{
  "image_size": 24,
  "width": 320,
  "mixing": "mixup",
  "adamw_lr_other_params": 0.0017,
  "steps": 7400,
  "batch_size": 384,
  "lr_schedule": "cosine"
}
Rows from block 4, named by matrix and row number. Rows with one number belong to one neuron. Each number is 200 + 40 x the weight over its row's rms, rounded and kept within 0 to 999. All counts start at 0. After the name is the row's rms in percent of the matrix's.
# gate: MLP gate (model.blocks.4.mlp.gate.weight, 640x320), inputs 214-319
# fc1: MLP up (model.blocks.4.mlp.fc1.weight, 640x320), inputs 214-319
# fc2: MLP down (model.blocks.4.mlp.fc2.weight, 320x640, transposed), outputs 214-319
gate.279,110,253,214,167,123,177,250,210,128,214,163,146,142,221,215,232,240,255,175,101,253,162,156,177,202,141,159,208,212,162,260,235,222,236,201,208,151,170,146,147,259,260,209,222,185,130,246,253,217,213,233,163,150,196,207,204,178,203,116,156,168,212,235,244,226,252,254,231,203,220,179,225,137,206,230,182,161,60,244,280,254,216,161,175,206,204,273,221,217,206,164,246,235,207,186,190,172,237,212,155,172,204,186,232,188,134,177
fc1.279,109,234,209,210,255,156,252,220,235,159,178,241,223,211,202,58,144,113,199,167,222,205,244,203,214,220,264,174,158,216,148,226,272,222,229,236,194,176,182,168,126,90,146,212,200,183,161,195,230,196,194,175,241,181,222,237,181,271,262,242,212,220,149,238,158,199,166,199,151,173,161,218,143,228,229,200,268,235,228,203,209,200,222,185,147,204,155,197,81,169,236,206,190,211,204,256,187,204,189,188,147,211,245,173,239,119,171
fc2.279,108,193,231,143,140,175,184,231,237,171,190,204,188,151,156,205,199,184,203,158,247,223,209,223,204,241,291,262,149,215,212,213,206,211,236,189,194,144,151,146,246,193,201,220,198,233,176,237,318,190,237,119,188,252,195,258,127,256,261,145,173,253,212,233,180,165,202,214,185,171,114,274,220,182,211,174,292,191,209,207,202,185,212,145,212,274,197,252,146,186,180,183,171,237,167,138,246,168,187,211,171,214,187,184,148,156,184
gate.280,072,185,123,245,150,158,103,175,128,176,234,131,127,211,138,230,251,152,192,181,227,126,145,168,195,175,203,157,184,149,261,232,182,199,199,211,222,140,216,249,147,180,209,201,244,193,235,268,205,211,184,143,214,169,191,183,198,167,237,180,209,207,204,202,181,198,156,261,258,201,215,86,224,214,204,212,241,192,200,162,213,275,207,136,143,201,144,203,250,201,163,274,204,192,226,216,168,224,193,179,78,251,245,174,188,166,244
fc1.280,080,199,123,221,170,178,181,255,241,209,183,175,220,180,188,152,196,184,153,183,193,263,170,243,242,198,160,184,293,150,215,247,231,195,179,166,130,164,200,251,212,253,167,171,204,219,202,184,252,204,177,140,173,190,212,209,211,195,267,215,161,122,220,237,246,172,149,219,212,218,182,184,168,180,158,196,200,171,205,183,247,193,192,160,227,105,227,174,173,150,236,135,171,205,229,158,222,171,251,143,111,252,231,135,214,136,203
fc2.280,079,164,200,227,254,141,152,198,149,209,169,150,186,211,183,198,200,230,195,241,147,158,194,181,175,221,279,239,212,195,178,165,166,249,147,253,169,212,237,203,199,141,251,260,195,166,292,229,244,121,194,245,184,224,224,197,213,147,215,207,245,207,197,161,222,179,224,126,197,184,153,182,122,264,189,189,252,152,193,195,258,152,169,133,160,211,268,192,219,145,124,197,150,179,185,159,263,226,215,121,174,308,260,158,191,219,209
gate.281,110,240,218,168,127,252,228,240,255,207,222,149,175,269,269,181,177,249,148,198,269,251,188,194,197,166,174,187,213,221,220,243,168,197,182,284,130,209,230,193,207,257,189,210,234,202,194,185,146,196,171,162,258,206,195,216,146,253,217,124,243,184,187,201,179,242,102,187,241,152,221,275,208,194,204,141,268,134,216,250,203,218,232,227,240,211,171,159,193,167,200,223,185,150,112,197,193,159,192,236,177,290,234,220,177,155,297
fc1.281,117,190,246,223,202,149,203,220,183,219,109,172,214,258,164,189,164,147,223,175,299,199,185,197,261,158,196,157,285,163,213,247,221,185,159,180,181,147,170,154,225,178,169,201,256,212,185,203,199,233,191,168,208,248,233,225,183,217,194,262,248,172,191,227,114,153,243,184,246,186,149,222,231,168,182,218,135,192,238,197,219,161,232,254,185,252,180,148,256,173,299,212,199,146,149,266,235,115,224,184,205,139,208,213,167,187,190
fc2.281,121,237,135,161,232,187,129,208,232,162,183,229,160,132,125,238,195,166,228,199,184,236,219,209,118,159,159,273,205,160,229,192,184,179,204,196,236,210,201,245,139,193,132,238,183,176,162,198,180,210,182,197,232,209,185,211,248,170,220,172,226,277,130,202,216,176,125,189,208,168,180,200,144,127,144,206,266,192,227,166,178,251,267,138,289,172,193,276,221,263,226,176,232,200,240,236,181,348,151,226,211,222,149,239,152,199,197
gate.282,032,245,181,239,190,240,246,192,174,197,170,221,165,199,210,215,304,174,164,207,155,178,238,204,291,236,254,199,205,184,244,184,241,224,172,155,243,242,143,119,81,174,173,195,260,55,160,190,217,200,157,152,186,157,203,202,236,217,223,197,217,186,205,257,212,258,205,225,147,197,232,225,214,229,170,194,249,139,204,151,190,242,133,198,150,195,191,204,232,136,198,245,124,223,168,183,276,143,239,154,219,153,278,220,161,137,241
fc1.282,041,144,192,236,177,174,235,147,216,258,290,174,229,232,189,204,81,193,204,150,180,169,209,175,160,221,279,153,178,161,196,210,171,187,175,222,197,139,248,259,226,199,177,209,144,185,211,202,190,203,195,194,257,197,168,203,167,277,172,131,237,220,142,139,156,180,160,224,217,274,128,203,128,154,218,216,201,196,162,221,178,210,243,252,253,193,217,225,199,232,98,260,256,153,230,167,128,245,149,303,211,247,206,218,229,201,201
fc2.282,040,83,141,216,145,212,178,240,274,154,226,178,265,250,222,255,203,190,218,157,173,148,246,144,179,182,250,236,135,165,243,189,174,203,148,196,229,121,203,237,181,167,272,146,167,173,226,251,171,188,208,216,174,203,179,202,162,255,153,168,166,216,162,199,143,167,172,221,227,236,193,145,206,190,253,223,161,259,238,156,203,219,234,279,237,191,232,186,223,186,112,265,160,184,210,133,144,253,133,251,253,192,169,209,162,153,296
gate.283,127,219,213,262,201,150,237,248,129,215,201,223,94,154,141,132,213,111,241,213,180,216,250,124,273,167,233,187,171,200,142,264,219,204,227,286,249,180,217,143,295,166,204,265,257,228,180,177,125,175,136,184,158,204,286,184,205,164,189,129,216,127,228,230,195,150,125,141,214,173,225,221,138,123,174,189,178,223,208,149,242,179,147,156,183,217,218,206,215,155,211,232,188,279,195,196,175,180,309,204,216,283,184,177,213,190,237
fc1.283,125,187,226,181,230,189,182,220,258,204,89,227,167,178,207,182,229,200,238,237,180,209,155,178,207,214,260,263,80,206,272,216,184,239,217,237,233,139,257,234,220,162,223,143,133,142,118,189,217,159,232,222,158,217,188,119,161,142,206,257,174,178,225,163,220,164,186,145,181,270,198,231,153,154,275,203,175,181,211,210,192,213,213,207,195,138,161,191,178,146,185,188,164,233,213,186,154,132,128,129,239,219,188,125,241,255,159
fc2.283,117,221,195,206,168,144,224,237,112,197,130,215,178,263,223,215,160,266,227,251,162,186,223,151,231,142,216,212,219,238,126,156,240,200,104,221,197,172,223,273,186,214,167,184,221,231,202,224,205,166,117,160,217,247,208,172,210,245,175,136,152,214,222,209,205,175,240,167,136,161,172,205,227,196,195,219,208,197,193,137,157,177,171,178,137,212,157,224,216,231,172,217,201,154,173,200,231,122,243,146,179,208,206,191,175,158,162
gate.284,078,112,218,216,161,176,234,92,219,167,189,153,173,135,212,174,289,120,168,145,213,194,216,221,187,104,200,212,179,274,227,160,209,200,183,152,256,227,218,172,237,201,163,154,279,253,212,251,266,242,232,227,160,218,200,194,218,187,157,171,216,173,172,221,240,173,211,184,232,194,156,140,253,185,186,195,160,127,222,187,187,178,199,207,170,203,231,229,178,234,209,136,175,249,153,159,173,247,196,278,201,193,176,213,128,173,195
fc1.284,077,228,152,154,149,161,161,168,133,179,177,290,192,169,190,244,148,265,177,231,135,231,206,237,184,113,211,193,194,249,211,200,218,271,168,117,178,201,180,181,254,218,221,189,177,173,232,229,255,161,262,169,196,154,222,156,183,203,251,161,248,174,257,228,256,199,248,189,248,188,154,265,292,164,236,194,232,134,199,181,260,270,213,208,220,215,175,212,130,213,190,251,240,222,140,168,156,242,231,157,146,141,261,173,185,208,257
fc2.284,079,253,199,233,164,179,176,221,180,127,136,219,211,202,210,193,251,246,286,280,225,112,169,164,251,234,143,224,204,164,173,201,181,200,172,180,210,188,225,243,257,253,158,238,159,250,178,235,211,202,229,200,197,163,174,162,173,169,227,222,221,145,219,175,194,163,182,219,207,164,183,218,275,291,173,218,285,206,202,235,198,98,259,176,226,269,169,241,179,158,217,203,160,213,153,206,154,252,180,142,177,231,243,209,164,156,171
gate.285,108,147,218,194,222,249,216,212,217,174,195,275,214,171,227,224,177,164,198,192,221,219,245,189,196,209,261,224,157,190,177,206,212,255,219,177,175,159,264,197,201,168,247,266,175,259,115,216,134,191,214,181,182,168,232,197,304,148,210,197,176,162,249,183,185,198,234,298,248,185,245,228,208,205,228,55,158,173,163,173,182,177,161,193,169,194,226,198,126,225,233,171,156,232,236,206,132,215,172,213,241,174,223,212,228,185,189
fc1.285,116,140,186,248,227,231,180,162,227,224,172,195,175,175,165,189,280,161,153,222,217,134,195,205,240,178,155,207,222,156,162,236,180,232,182,158,195,198,102,254,191,170,233,236,202,148,206,234,198,207,151,221,226,175,133,157,192,215,177,116,237,165,199,216,243,227,260,180,233,213,180,166,157,156,259,188,198,209,243,203,311,199,173,223,203,101,135,218,137,205,195,203,242,237,155,186,171,200,149,155,173,163,204,136,203,206,204
fc2.285,112,198,154,158,187,155,154,211,231,239,233,168,248,327,256,183,191,247,214,138,195,231,211,261,196,272,201,165,225,245,241,150,151,261,219,206,240,193,161,177,196,230,180,193,267,180,167,216,221,221,158,170,210,191,189,193,241,218,142,196,240,176,198,193,180,180,194,201,164,183,149,188,181,194,177,191,221,151,195,180,168,165,176,126,275,146,145,202,197,206,177,198,246,210,218,244,211,296,232,221,143,185,279,240,124,202,211
gate.286,052,216,213,238,159,193,192,305,161,194,157,220,164,197,139,205,174,251,196,135,177,309,160,175,194,291,108,236,230,97,156,179,169,207,268,226,228,227,194,276,261,208,201,148,213,164,213,227,134,227,157,232,105,192,187,250,239,220,213,245,230,236,241,193,166,190,210,180,196,156,251,181,154,168,230,170,218,205,184,163,256,175,184,239,207,137,227,204,165,142,232,204,151,179,211,189,150,268,215,244,179,255,232,121,216,223,111
fc1.286,070,194,240,192,218,214,198,209,188,204,302,194,226,181,191,247,201,212,199,272,170,102,170,190,105,182,203,230,120,297,270,161,154,209,213,153,198,199,196,171,126,152,141,264,159,171,177,197,169,177,246,204,213,141,231,163,219,76,193,187,163,182,124,208,160,173,214,309,216,197,190,197,213,169,204,189,162,214,210,195,172,184,214,213,184,159,199,225,283,291,178,185,168,150,182,159,219,195,169,191,271,185,122,202,211,153,183
fc2.286,067,159,180,167,177,165,130,185,281,218,244,227,182,201,218,221,118,239,170,201,218,156,176,256,171,200,266,221,155,201,262,145,129,148,190,213,205,203,212,201,233,230,175,215,205,277,117,203,199,152,208,167,281,220,278,144,200,166,181,199,210,208,144,184,217,214,236,191,173,197,184,171,188,139,223,212,201,229,222,222,106,141,232,175,152,209,214,176,225,185,195,217,199,174,225,232,270,237,229,162,170,183,155,172,185,210,175
gate.287,141,152,252,209,207,252,200,193,195,239,182,168,89,252,204,186,195,216,216,192,220,167,209,198,153,227,187,189,149,195,218,199,281,223,182,212,218,152,218,146,214,240,210,271,207,194,183,164,246,184,202,220,180,181,153,188,193,192,227,238,199,208,309,185,218,154,239,217,165,220,234,148,211,206,255,117,199,176,291,174,193,197,147,231,209,192,272,170,158,221,304,202,228,246,127,223,83,215,173,146,228,203,130,175,226,225,210
fc1.287,133,145,163,239,202,166,244,184,267,203,218,167,154,155,179,197,228,227,223,150,193,166,180,198,322,64,167,170,252,175,207,224,142,201,176,192,237,201,202,220,238,220,172,156,150,185,182,169,248,185,188,162,183,252,267,181,187,233,209,195,113,210,305,218,159,254,228,184,189,178,131,231,208,162,242,297,237,191,214,240,213,197,249,174,187,118,266,218,173,234,176,229,188,221,144,175,270,121,183,236,206,251,200,137,147,227,161
fc2.287,124,197,255,236,240,235,156,182,209,169,223,199,183,118,232,228,188,212,174,191,210,184,203,132,282,214,203,224,204,241,226,240,200,267,259,184,182,240,207,188,188,207,230,214,198,178,183,182,186,186,217,302,211,66,220,195,200,207,191,202,202,297,198,245,216,198,242,152,292,114,198,196,178,174,166,233,205,170,216,168,154,174,274,190,252,161,165,233,206,227,191,196,240,185,151,218,159,194,220,258,226,184,170,190,209,197,204
gate.288,123,183,214,190,210,259,207,176,217,183,223,200,214,148,221,176,176,215,146,175,198,180,130,176,187,180,152,185,143,201,279,169,178,252,272,186,217,200,156,283,177,195,258,189,233,206,274,184,269,147,198,127,259,284,236,212,188,222,246,201,264,202,276,187,198,149,231,192,144,204,163,204,195,211,154,243,152,211,208,329,214,252,241,170,241,248,188,210,171,188,228,253,179,151,213,124,237,187,280,145,135,236,301,201,294,189,179
fc1.288,110,236,161,241,252,192,251,270,174,205,169,203,199,220,230,211,281,220,246,273,200,259,213,239,217,229,199,277,164,192,202,201,181,179,168,222,172,253,153,148,227,133,170,172,146,166,141,216,175,247,137,247,178,152,154,197,195,257,143,136,169,183,203,221,215,218,93,239,255,234,179,190,220,245,259,153,153,181,262,149,234,150,206,196,202,139,235,198,176,262,226,162,263,157,160,272,172,257,97,196,281,157,173,186,82,221,230
fc2.288,120,227,197,179,206,203,240,123,251,161,215,183,168,196,224,192,100,197,229,206,205,186,225,211,205,256,202,262,138,222,229,180,176,217,227,232,197,158,160,202,235,153,211,192,179,192,216,179,206,180,198,202,226,215,206,211,199,286,237,171,166,151,304,209,148,193,271,200,216,196,208,173,215,162,217,242,146,167,170,273,237,141,161,248,189,136,116,293,151,173,184,176,212,110,172,62,177,130,229,208,113,184,223,197,196,89,181